{
  "win_length": 512,
  "encoder_arch": "crnn",
  "encoder_rnn_layers": 5,
  "decoder_norm": "layernorm",
  "decoder_mlp_ratio": 4,
  "beta2": 0.98,
  "max_grad_norm": 1.0
}
Rows from block 2 of the audio encoder of a small encoder-decoder audio transcriber, named by matrix and row number. Each number is 128 + 32 x the weight over its row's rms, rounded and kept within 0 to 255. All counts start at 0. Numbers have three digits each.
After each channel's rows are labels from the 100 clips, of 14976, where the channel reaches its highest value: "lies over" is the class under the peak; "top examples" is what is common among them. Only what is clearly more common there than usual is listed. The data: strings of digits, spoken by a formant synthesiser in many voices. In brackets: how many of the 100.
# conv: width-5 conv (encoder.blocks.2.conv.weight, 96x96x5, each kernel summed), inputs 48-95

conv.49:124141121154091165114150094155123145134103133085149145126147102106098144148094116085108140131121158118042127087152206136089104069106071192116101
lies over: /aɪ/ (61)
top examples: number of digits: 1 (81); voice: child-like voice (53); last digit: five (38); first digit: nine (37)

conv.74:143160231153107118092158142154195143148142158098108101145118154116168199155103116134154125175146175101089128204206209115127139139160144122151132
lies over: /aɪ/ (35); /ɔ/ (30)
top examples: number of digits: 1 (97); first digit: five (34); last digit: five (32); last digit: four (30)

conv.46:158214133154126159079176183058128130127133114100111127099149095094141250133106103085155143106089116153072137167198153153138145153085106133161127
lies over: /ɪ/ (40)
top examples: number of digits: 1 (99); last digit: six (38); first digit: six (37)

conv.42:174188162166136126127147131093192148131077216120081090119096115112157189212120112119189137149114117144138195171130104122156169136130097111139122
lies over: /i/ (43); /eɪ/ (31)
top examples: number of digits: 1 (94); first digit: three (42); last digit: three (40); first digit: eight (31)

conv.8:118033141127130170157118075196129120135143118190141148131126159179071068140190130131086086140157133166122112118116104098144121085155190116104109
lies over: /t/ (48)
top examples: "two" (57); last digit: two (44); first digit: two (43); number of digits: 1 (41)

conv.65:100119079049143112131103147134108116079128111133191046145094167134129105087124149125132051033130099108149100119114126102113134115135128146103132
lies over: /z/ (76)
top examples: "zero" (76); first digit: zero (64); last digit: zero (54); number of digits: 1 (51)

conv.89:161074127168189137108140114147106139125122126088124142156119215157116092147116113108117128125139152135088132115148112095159197219115176115100083
lies over: silence (86)
top examples: number of digits: 1 (71); last digit: two (35); first digit: two (33)

conv.14:152079108133167190156143065168125119130096117152104131095124204144083095151149132092096134114161139149083129116111090095195192172112162077127056
lies over: silence (100)
top examples: pink noise (83)

conv.85:114139135149109146109127162176123064129158171118130137063132123068115118139136150145134102130188133144094139156102127094101147090159118190051122
lies over: /ɹ/ (100)
top examples: "three" (100); first digit: three (80); last digit: three (56); number of digits: 2 (47)

conv.53:089186186135130163147102117115065104110115118111123198150119200158132183129166139137121137111098141144122192120098177141128107198165106130070178
lies over: /n/ (56); /aɪ/ (32)
top examples: number of digits: 1 (75); "one" (66); first digit: one (57); last digit: one (56)

conv.58:112040102087104132132107087219142099057163126158125118104115098130089071211157112124141099158142111141129102168107133169108088083156140127131087
lies over: /t/ (69)
top examples: "two" (69); first digit: two (51); last digit: two (47); number of digits: 1 (43)

conv.35:142170110167100106139117100109129132147174123142116078156096118136117098145098167210131152136161083149125184155081098087140121119157111169128137
lies over: /i/ (58)
top examples: "three" (72); number of digits: 1 (64); last digit: three (61); first digit: three (55)

conv.87:140141146072088081118119111043075102136186124113118150139116102125151105105063147129136043114142203125180064078075144144155046069127113132146170
lies over: /z/ (39); /s/ (26)
top examples: number of digits: 1 (73); "zero" (59); first digit: zero (56); last digit: zero (50)

conv.82:135122175140114149134158120036151157113123166141053158114122117103116171157079121104188089126131171147119111122112158119085117133057098079140061
lies over: /i/ (48); /ɹ/ (36)
top examples: "three" (85); number of digits: 1 (79); last digit: three (77); first digit: three (77)

conv.10:109071129169130136143132091165171133132136111173140155160120112166094025121170138171094136134248150137129134122092128103144091088150178158120113
lies over: /f/ (59); /θ/ (36)
top examples: number of digits: 1 (78); last digit: three (33); first digit: three (33); first digit: five (31)

conv.51:175198137112176184115127186111177146151158159128107106128087106110118151172145125152155133131101150151142155174111100052136162099097088138151142
lies over: /i/ (57); /ɪ/ (34)
top examples: number of digits: 1 (82); "three" (57); first digit: three (52); last digit: three (48)

conv.77:089107177098122168127124075187137146110151103136136182177076146128078111076131118147116120130205158143121081113110133108133151180140216131074104
lies over: /s/ (53); /f/ (37)
top examples: number of digits: 1 (76); first digit: seven (41); thin (high-pass) (34); last digit: seven (33)

conv.13:152170140156150155116168216075103162152139143111091132148147132089180180144101118094152093151064142102104129177165145148144133122118042121142123
lies over: /ʌ/ (85)
top examples: "one" (85); number of digits: 1 (77); first digit: one (75); last digit: one (74)

conv.71:074060082062106131102127144095133109099183161126168135106056110136122078086122092109092036074145128091139105071109125063119137096156156156094129
lies over: /ɹ/ (96)
top examples: "three" (96); first digit: three (73); last digit: three (56); number of digits: 2 (43)

conv.66:115163114105142136096173170073186186158095178122137091093163118095208205151133135125108073101099091183109098107096129136134127157133100137153180
lies over: /u/ (49); /ɹ/ (30)
top examples: number of digits: 1 (89); first digit: two (48); last digit: two (45)

conv.21:154131141158158168127135148110125202176155125149060178105098115106119074143128170117141125128110170149087143130137128108161230102108115104115055
lies over: /ʌ/ (41); /aɪ/ (27)
top examples: number of digits: 1 (83); last digit: one (39); first digit: one (38)

conv.90:135184132163138120099100108102139129102091128119157086067103068117111162127141105128159175128147065134135092166122119060132084086111116106064125
lies over: /v/ (92)
top examples: number of digits: 1 (76); "seven" (73); last digit: seven (65); first digit: seven (61)

conv.31:099103140122121087127111084102111136144113125104173112247145116128151125135132114131151131118135167155230163088107136094115101156231166100133119
lies over: /z/ (80)
top examples: "zero" (88); first digit: zero (72); last digit: zero (63); number of digits: 1 (53)

conv.78:147130044074088127108129152123135047171117134120118072137104092056147140132103127140134100078183117126114142124137143134063103089108052129126115
lies over: /t/ (46)
top examples: number of digits: 1 (95); last digit: eight (44); first digit: eight (43)

conv.83:075121150144152141156113096150085154142138078174095156114150136137050134089170166150129167181137128169102126118117157094163163148110110163089065
lies over: /ɛ/ (36)
top examples: number of digits: 1 (64); thin (high-pass) (51); whispered (40); last digit: seven (29)

conv.4:106178180147147115131118156117141163164100128147103132183130120090156196132167155083128164140106155134152171139176144159128105158156096122133103
lies over: /ʌ/ (50); /aɪ/ (46)
top examples: number of digits: 1 (85); last digit: one (48); first digit: one (45); last digit: nine (42)

conv.86:148070138136168181170143091163140168125109102131090167116142126153080056127137164121104133127141137151099135104104107075176202175105177119117073
lies over: silence (100)
top examples: pink noise (84)

conv.81:124116107140110150124117107088140131130095157092121101176115111121130070130157135160143173105116117169152189163118136116143165144147118154120171
lies over: /ɪ/ (97)
top examples: "zero" (94); first digit: zero (71); last digit: zero (67); voice: child-like voice (57)

conv.9:084103108062145170139089124151090123115137093183133094114120075154144113124167144118077081102151068181129053091111122100141100098131104101116161
lies over: /s/ (85)
top examples: quiet level (84); "seven" (66); last digit: seven (53); number of digits: 1 (51)

conv.17:144182102116183130125157134098175151132127178133085088134111129119154168147131121146167119120129137140156144178083100094141156076143086142127130
lies over: /i/ (77)
top examples: "three" (77); first digit: three (66); number of digits: 1 (66); last digit: three (56)

conv.64:172182112125140163138158184077148151161118155130119115114150151096205171146099114138118105140106139144076137120168131160146155138124098152143152
lies over: /u/ (55)
top examples: number of digits: 1 (71); "two" (70); first digit: two (67); last digit: two (57)

conv.56:122080145133136117145113130101112093098112125166150174071110070080040108133131129129074104142187147135154108113116134147118115065131206101106134
lies over: /θ/ (54); /t/ (41)
top examples: "three" (58); number of digits: 1 (52); last digit: three (50); first digit: three (48)

conv.6:115217156118153078115164143073132130158104078128145107107129135085121213135147114095189127180137125171121138236145203130130165113152103123125149
lies over: /ə/ (36); /ʌ/ (25)
top examples: number of digits: 1 (84); first digit: seven (44); last digit: seven (36); first digit: one (26)

conv.84:125077068077133141139085106148109144126094117153118078116101118143128071105165134118093128090133090152132087089076059065158112096148148111097138
lies over: /t/ (74)
top examples: "two" (79); quiet level (67); last digit: two (60); first digit: two (58)

conv.52:177131088187075130153098068157137108132146128162162177099128153143110058143164117166068208183207142115140104117124085117122096117141175145129160
lies over: /θ/ (36)
top examples: number of digits: 1 (87); "three" (59); last digit: three (55); first digit: three (53)

conv.12:102069084099095082046118084125129054100170125078134131126129116113109078131092120132142112115118130076145102134061095128080077073134135175127123
lies over: /f/ (31); /t/ (30)
top examples: number of digits: 2 (44); first digit: eight (30); last digit: eight (30); first digit: two (28)

conv.55:142146124163111114089133138142156198115168156145106133207138123136118146174167114108147131127203158099164141103149183104101131079138139110136162
lies over: /t/ (38)
top examples: number of digits: 1 (94); first digit: eight (40); last digit: eight (38); last digit: six (34)

conv.11:163150112154059143125168100058073086150152146113190191153107136101136100116119177133103132128135153147107172126090123102143114097152096146117156
lies over: /n/ (63)
top examples: number of digits: 1 (75); "one" (70); first digit: one (65); last digit: one (54)

conv.36:109156111080168129139130148123122112123114128115103083090090166134148138128119102070104112088106093154107128134069062049133162117124113084127102
lies over: silence (95)
top examples: number of digits: 1 (80); "eight" (76); first digit: eight (70); last digit: eight (68)

conv.26:198171140147144131097152161079184155147117157136108123116146134104212216189119135123133151175082145153098156160170142179132113139146117121212127
lies over: /u/ (37); /ɪ/ (25)
top examples: number of digits: 1 (100); first digit: two (37); last digit: two (37)

conv.73:146200109152106145101168189127153056116139136066164144131129163083099172175125125068132143145156105092112133205205171141146073147147130166094174
lies over: /θ/ (29)
top examples: number of digits: 1 (92); last digit: three (50); first digit: three (49); last digit: five (33)